python train.py --train_examples=295000 --head_dim=32 --fused_qkv=true --patch_size=[4, 4] --epochs=22.9
Rows from block 5 of a small class-conditioned image diffusion model, named by matrix and row number. Rows with one number belong to one neuron. Each number is 500 + 25 x the weight over its row's rms, rounded and kept within 0 to 999. All counts start at 0. Numbers have three digits each.
After each neuron's rows are labels from the 100 images, of 14848 (inputs lightly noised), where the neuron reaches its highest value: "strongest on" is what is common among them; "colour at peak" is the nearest of a few named colours to the mean colour under the peak. Only what is clearly more common there than usual is listed. The data: numbers of one to four digits printed on busy colour backdrops. In brackets: how many of the 100, against the usual share in percent.
# fc1: MLP up (model.blocks.5.mlp.fc1.weight, 1920x320), inputs 108-161
# fc2: MLP down (model.blocks.5.mlp.fc2.weight, 320x1920, transposed), outputs 108-161

fc1.353:524465509538513532502506575543517497457520508484510511519513549446485472497498506489508484523506453503499507524519506546515523502462497463453471506533477509506498
fc2.353:503523506527491451530519573498523495454479491499518478498506473500499476500503509492521515507463548519486511501511457487492501464545491529469485504519477509494503
strongest on: length: four (56 vs 25.2)
colour at peak: grey (59 vs 27.4)

fc1.337:515489476507475501510481507491498528476494510467518506492476453501532509524531506491524482531558488506521491499498510529539453509492490495475496513513473499498495
fc2.337:475511493520498485522501514530480468478506504504496500474496550527500538527534515533507445528514517498489509495488497487525486485498490495470477452533488505489510
strongest on: yellow ink (51 vs 8.4)
colour at peak: brown (58 vs 26.3)

fc1.485:519532495511494491532498527498517479503467521518505438506546462502503487533497513475471467468508524538503435500544484524487562500469494552513480498528513491500412
fc2.485:492551487521487447510502472533495478469485487504554586482501475490498484505497470471487530524500509459524576516513515505521468479530505531501469491481552530498418
strongest on: black ink (37 vs 8.2); white ink (33 vs 8.4)
colour at peak: grey (78 vs 27.4)

fc1.589:517464521495513549509468472487473491506478478521510472511522511525448499476467509475466457514513470526470568508498463507499530510503483488494453498538528486499523
fc2.589:500492497541525471500492506482520471475519531467534455526516522505528497463516489481477492529484509499475459470538522517511441490562501496505502511442413500510562
strongest on: yellow ink (45 vs 8.4)
colour at peak: brown (81 vs 26.3)

fc1.538:545520453560499493493457485507509484478489474516489494513473555463480444491457514519481493512499481546512543490490531522494503514507486501478532514429506511486450
fc2.538:497505509531511496476506500431508494488480487520521535471482470539499496482484507510503524481490554505480549512481441506511471490545456484506526499500473495484537
strongest on: white ink (37 vs 8.4)
colour at peak: grey (63 vs 27.4)

fc1.700:503511504520550500502513520494492508502489491512524499516511506484494493484504494496489556523491510488491468511562534515508506485487502495475506496502479512500537
fc2.700:498515503488549526559509516506496448492511517497508533498523509514491481497496505496509481518498462512538454460526506510496500500539487506517513503483457491497506
strongest on: length: four (65 vs 25.2)
colour at peak: grey (70 vs 27.4)

fc1.542:484491499517465504527480495465493487510516489523516516477496491513463491531505543526484470504491469516513551511582536507512499518422493467457474560492490518505473
fc2.542:499514481518479462480505496527489465460465514522524469495482499510496523498516494493455524498507476492462507518593480501499475535610495499490491466533514508508496
strongest on: blue ink (31 vs 8.3); teal ink (25 vs 8.8)
colour at peak: grey (60 vs 27.4)

fc1.462:508505495532507498502500503476506499490534489490519464538504502457498524452495520520481492525498520516489470512525507522508496496539477513499523485547447495490545
fc2.462:506475500498524499530527493527481467530429497503519492491502495559482502494505527490467506502485538505519489501491514480498507473491515495510482510539515537507505
strongest on: on a plate (99 vs 40.2)
colour at peak: grey (83 vs 27.4)

fc1.669:479486501469511483468501475502497506527507480484496473511514515491488516496491478489477517499570469478541478540450515429507494495473505440490440476481486481522491
fc2.669:540522504530550502496547492506491520525495480499484484498501472499477495534491474487487513489488503502496488493481448522500500503524509499500441512522494474490496
strongest on: on a plate (71 vs 40.2)
colour at peak: grey (56 vs 27.4)

fc1.117:516493481519527514497525500534512495505465504495515489543468522512504477488483452469508486496495470503487519507454497509484494497500532491455507504475473532486484
fc2.117:479488502524528518480524513467491485462532536526485512502467496473501512475494492519509491464488513516522483440489463516503484488504510544479531481521518486537533
strongest on: on a plate (75 vs 40.2)
colour at peak: grey (59 vs 27.4)

fc1.126:522521497535490472480479467510471521484477508530498503507504534475485464507491434519515504550483511549495498492485541488505512512458485471475515519480467489511523
fc2.126:490485516558474452494522492487506529467461513519517464466490486549488491529494511480525527494487555523473500518494442472499484472519483545525515516472457477479554
strongest on: white ink (35 vs 8.4)
colour at peak: grey (58 vs 27.4)

fc1.650:492480490486470538504532521493507496512482511473492476496527519492529496517527552425483507508491457518503519516497526483527476506493494492502466498503509487500530
fc2.650:518507514538466491509518506495515536491486526486520538480509477513528485494506525495510464520482573536521554504503441519501522469526510508510491538515481488495477
strongest on: length: four (61 vs 25.2); white ink (33 vs 8.4)
colour at peak: grey (55 vs 27.4)

fc1.107:507508498446468545533522494508488461500509500510515532498509513521494502476478503485504554491504515528488581516502508447498506499484495568500477546496516505495521
fc2.107:508510499455540502506495518519506508547514492491533520512487504479500531490504483513506475510516506514524444477434495510500504466416508566475492503519485477506476
strongest on: white ink (47 vs 8.4); last digit: 8 (28 vs 10.1)
colour at peak: brown (58 vs 26.3)

fc1.622:525504467493551415532479471489518487483477491512512443516489483467503543521508496504461515480512523513562519517500499554483478502481488510509535478528495476506508
fc2.622:527502508497525484526518525506499509447553506499550510491499489455508530481503453490497522517495500501576517512556511486507510464517517538502479482505522534510516
strongest on: white ink (39 vs 8.4); black ink (32 vs 8.2)
colour at peak: grey (75 vs 27.4)

fc1.201:501472474495508491477534478477509448502528509486497471456497554525483516526512502494535550500486512484507494473484510511520493508537496422506486489500471518495462
fc2.201:510512457457491524505518491519505510506479502503515553492519456445476490499508485484572495496507500476498470571494512513516537494527507515510505498545509527500440
strongest on: green ink (25 vs 8.2)
colour at peak: pink (39 vs 18.8)

fc1.576:513504498488513499426457471515513500483511544514515446532453557501533522438490454469509540520481485499500507495505469502522479484526492505503511494505536540498479
fc2.576:501524475499482456491466472497504471433498549510502498522488460506511507439477484454494467511517567487536514506528535480498500469478501508489496498523515500514498
strongest on: on a plate (68 vs 40.2); orange ink (27 vs 8.4)
colour at peak: brown (59 vs 26.3)

fc1.73:497494507499456572530514501490496503498476507500511492515513502486501517496505516488470485503483554504514452488565496476481497508513501515529497551529496495485446
fc2.73:510495506488457425509511494488514478530517490490490521502496494499499492496500492499546488513493426485481515508583522478500489486507512448508497447501489522489491
strongest on: pink ink (31 vs 8.7)
colour at peak: brown (67 vs 26.3)

fc1.306:546496516528531489533488502493498506496518482506492476506500522458476532516501490473510454488507529525536508509483501493492511476474481567501516452472512528500515
fc2.306:484520492474550519537526499476486514504472499525514468469515494520496491516502503522497553479501484496505539493501522512497522519503500454498515535528506483490512
strongest on: length: one (49 vs 24.5); teal ink (25 vs 8.8)
colour at peak: green (27 vs 2.1)

fc1.582:464481555466512505507493488517447482511488468498511505509483523502562521557477534471467501505474519518520475518455466509517504514499546500517503514484522480511478
fc2.582:536526515562514518491483492476468505520515477504453471523556437506583511541472500490481515517500502423490475498474530488495499524503508500506514490458517518462505
strongest on: yellow ink (57 vs 8.4)
colour at peak: brown (61 vs 26.3)

fc1.636:492514494481487491483498471508480514517475505501533460496517523521507456510498528487483549515512461498471527503523507498509490518491480507516469526504530491491524
fc2.636:500507507518509461481523512431499562490441504496539536490468515513506506522496485502510463485487554537499516494544484520502496458508502499503503505522475486494492
strongest on: white ink (35 vs 8.4); black ink (34 vs 8.2)
colour at peak: grey (55 vs 27.4)

fc1.459:531530492505486483482473486471507476518495481499485507487508489491551490506517512512486526502528504538524528504484542507503496491495500508511506489484539447519449
fc2.459:479489514478486524516560513490518510490489491495515556491496521513508517503512502500504479522506485484479513525452487496493478502523489504496528531499487463493496
strongest on: white ink (40 vs 8.4)
colour at peak: grey (57 vs 27.4)

fc1.533:489503466532519518495547503507511511479486528509510472490479518492509507493520512465496529514497481483493472475494539492475473517530428479488505487481453549494491
fc2.533:506498521470519487473524505492510528468474532527535496480510481507492501456517507478496514498507557524506497492519477507474481520483494493501482531484455514533475
strongest on: pink ink (66 vs 8.7)
colour at peak: brown (68 vs 26.3)

fc1.497:540451506512500488487504448511462472502517482429505535483468530516459488497435505509491485503521497496502484491501499501554464501494484510490528509463510489533498
fc2.497:447549504492494510520518450496452506533487462433508511484499477490459497484451478551520511472490511477496502499482491500542523471507467488482538479517516500450548
strongest on: yellow ink (59 vs 8.4)
colour at peak: brown (71 vs 26.3)

fc1.339:498504487516525535496472501479509518497502495518507508493526503544480516466496498508507518539537508511496495520465537516487522546491475489486483514540473506504497
fc2.339:496487515430499495509507500496503489498488491503513526455528500463503479495499516514515519488508489503516479504501538490500497515465516466509491501469495517499501
strongest on: red ink (40 vs 8.4)
colour at peak: pink (44 vs 18.8)

fc1.601:499482503531532507476506504573488459467462505494493513531501485485473518525482504490476471486521461522517502522503524491497504563495473519489484531526520485508486
fc2.601:513492512476520507465471498465483479548513502516541523506520508465488486484500505530446497485494452504496546502559512501517502482538503510524490528539503494505540
strongest on: green ink (100 vs 8.2)
colour at peak: grey (80 vs 27.4)

fc1.445:505521503513508494485481492457509480490511502482549524506476525532510522482508483497501519534522511511519502529484550476497485503442466484472498509505456560483466
fc2.445:474489508440495521504506502547508506477465500511512498482494490423503508495501486488504525495492457495529499522490487503500506498507503524526489520477488515497505
strongest on: purple ink (35 vs 8.2)
colour at peak: pink (42 vs 18.8)

fc1.3:507500482537483533482480490559520510532539490534463529535516494514493490489478499530498487536503495521500538552522558506497531510509487478440484477525475505486481
fc2.3:498496489456518510480507491471499474533499511530525540505516497502504496534498521509481554510496476528510534499538478479503487473544482562487503533565473475514563
strongest on: red ink (39 vs 8.4)
colour at peak: grey (61 vs 27.4)

fc1.27:506469505504512487484496488513525539515407510494507507516506496547521505485504510532514535506538481452513473509466480543497514473507468523515476519527511457507510
fc2.27:499511507509504544490528493508499537534586505478510481527495512481521518501501521496508454496502487511464482498508504517506496504499503468502496433446536447507470
strongest on: last digit: 0 (25 vs 9.9)
colour at peak: grey (56 vs 27.4)

fc1.591:472482538510492481477488489506499476512528485515493490506519566524493505483459499530480482489478500536502482490507484482479531504491509492479518482476507489490485
fc2.591:535496498535489529500503516481504520520500489514480518502520427510521486479449503493486494451470508490487484509516520498484515500519491512470558502493496504484548
strongest on: yellow ink (65 vs 8.4); length: two (53 vs 25.2)
colour at peak: brown (82 vs 26.3)

fc1.655:514459471497517486499478443496490505496465448433516495528469534482490497504518519514498523542500514481510498467513500519494504502506509501508512511484479511503513
fc2.655:472554506529513505501512446501481487518513455440485491508467459532490496469522533530497452523506485485479511519494511504492508502494494506495496490480516509488517
strongest on: red ink (45 vs 8.4)
colour at peak: pink (39 vs 18.8)

fc1.547:506495496509474496536475501547508495524479508501482486515484504517499491487497487479528574533510491501471500505491490463507511485492453547530501488490555502500471
fc2.547:489507495503495451521498502481500489473455528503536539534496492510509467464502516516518515501472482509464535509549507535499485518489506455548521508504518502521458
strongest on: pink ink (37 vs 8.7)
colour at peak: brown (61 vs 26.3)

fc1.243:478482477525491537523524506511506535562492525501520478487475507509511486503509469500505519556468445507478479480487534522500471510492442471516528516489480526500503
fc2.243:504514500465481448538544492480502504549505500503508507488519516505516492483504499495480493495514523500530437511512495511483516532505487515515494484506445491490509
strongest on: length: two (54 vs 25.2); black ink (50 vs 8.2)
colour at peak: grey (69 vs 27.4)

fc1.42:533543441487526464469482561507527519491496515455505519515503450464505457499472544509532519473523561499510515489489473547450495503528512492537475475484500500499496
fc2.42:476460512525502523467473549495523520518500507458481456506451550528502503519486463501522526483512489509494518524496521493483494516492508507503458511494505511554495
strongest on: red ink (98 vs 8.4)
colour at peak: pink (57 vs 18.8)

fc1.254:521440513528507496497490495487503469525494517468502480511476390488531511501521515530477506585520484516503515497488486494538506506499482509486446490515519510483508
fc2.254:483527500490475526511509490552515533432494495476506479510480573513517478505519527507528534540514548518551510496486506501540495499495472511503470510505501492522483
strongest on: yellow ink (28 vs 8.4)
colour at peak: brown (55 vs 26.3)

fc1.505:455469551499500484483517563495459496541526529461518518496539498494476489481530476480508546526489503479480480497508502490499527515531497495544453517519516514498483
fc2.505:523511515544482486451491555474489520452445522466505553480480497523499508503519488496530526502464482513536474480524473535510492507541471489507472526520510518497479
strongest on: length: four (67 vs 25.2); white ink (29 vs 8.4)
colour at peak: grey (56 vs 27.4)

fc1.257:524518504540543471466467499481518481486462511493502491525473511529506499505498469472465499506494541518511504485503525485489517480504490501474524521447485495523481
fc2.257:500495500418510503462504503524500495526506517508547510519527502486493525463501487489490494492512464489491505482480468487486500465495528495483504506527478491509489
strongest on: on a plate (95 vs 40.2)
colour at peak: pink (45 vs 18.8)

fc1.286:519479519475532501507484508541491564493523496496537519525501509483475483515506499476500490501487563506472492512473463473498506504548490483544515515534524499489482
fc2.286:500495504507475501466454503453500490507469498489519549517474480491498522524500481525523511475492484531549518535537469526508495483465514527489476497484474505489493
strongest on: length: four (59 vs 25.2); white ink (46 vs 8.4); pink ink (35 vs 8.7)
colour at peak: brown (59 vs 26.3)

fc1.550:494478523505447528509536484513469486572514489521517537495505511487459506504497504463514499502513499515476515517538484485500533503514501487533463498487584504500454
fc2.550:485514500534494495515502500515484522551499499537526518505514492517479496483494477510532519487495509521547501466505529551495510548531511498486512500497607506501437
strongest on: last digit: 6 (32 vs 10.1); first digit: 6 (26 vs 10.1)
colour at peak: grey (55 vs 27.4)

fc1.283:497470485508468510507466472523500500500508496483506465502476508489509514423501471463482496475527519499567499409488498453488504481542483520504467468521526491490501
fc2.283:508530496505496494516484510465514527486473466509503439500477483519508523484504485487519478487500560509475509475498429542505511502487505453527526528501515492489504
strongest on: on a plate (94 vs 40.2)
colour at peak: grey (55 vs 27.4)

fc1.607:510504505490472507517529499499490488501504531498523537493502497498509463476491487554468478536550488514480515503512458488486490507469486478468532468466520509538509
fc2.607:471487502505479489510523503515510491536466500488527518549488502507520511442532501494501505473490463463516500499522529488507527488530508521484521526501539505492485
strongest on: white ink (35 vs 8.4)
colour at peak: grey (68 vs 27.4)

fc1.43:504500496537486511486476492508489471514523487498493455458479512437488519509487504488515473534496517511494494484437487437499502595481467520548482492508551508490508
fc2.43:491523520436491506452470490490490500480495522513495438452512493538507496531500511502497531501480486491515486535435541504510501540543503538501481505483506481498532
strongest on: black ink (36 vs 8.2); blue ink (29 vs 8.3)
colour at peak: grey (68 vs 27.4)

fc1.631:521495451503491500508481486516538472502504535450485495522479514516461483498459464466508470459465457538506494513514544489461498516488491496512546526484515526462514
fc2.631:487500507522494482499512486522526504503492568474467469533515509486469471538469458452517483465501481476516503477507485480471516494499485509530543478492517513509558
strongest on: orange ink (39 vs 8.4); red ink (37 vs 8.4)
colour at peak: brown (53 vs 26.3)

fc1.77:500517516541499478509503495470521519499471499529494476551493525463488502498528496505507495490475519511549479485503502500516496506507508483501506507479449512484503
fc2.77:503519486473457517543431509550507466587533509520507535536480482505498483497514488494518492502491499501470521489488508486492526468495506489479513462543509512496475
strongest on: first digit: 4 (28 vs 10)
colour at peak: grey (66 vs 27.4)

fc1.510:506511484482508505478496501452503435445508483495469451506482507509510492473501512483493521508553533481502467491500528444504522489515478500477483541516508511490462
fc2.510:504498490528506472465477522550501512513480460495527483485497513470493499454497503519474493506482499488519499526508436547500516443513493447502487482490478457490489
strongest on: purple ink (25 vs 8.2)
colour at peak: grey (56 vs 27.4)

fc1.39:501504507495538471490469504529505477510486510486537512501469514523499495506494510489484478499537514514482468487520526516489505480527416531481514533534540506498526
fc2.39:497510492527551492467488503457498483481517494502530492512497495468499513487498508511457502497483469512458452514534492501509478499499500436491520480488520507471533
strongest on: yellow ink (53 vs 8.4)
colour at peak: brown (59 vs 26.3)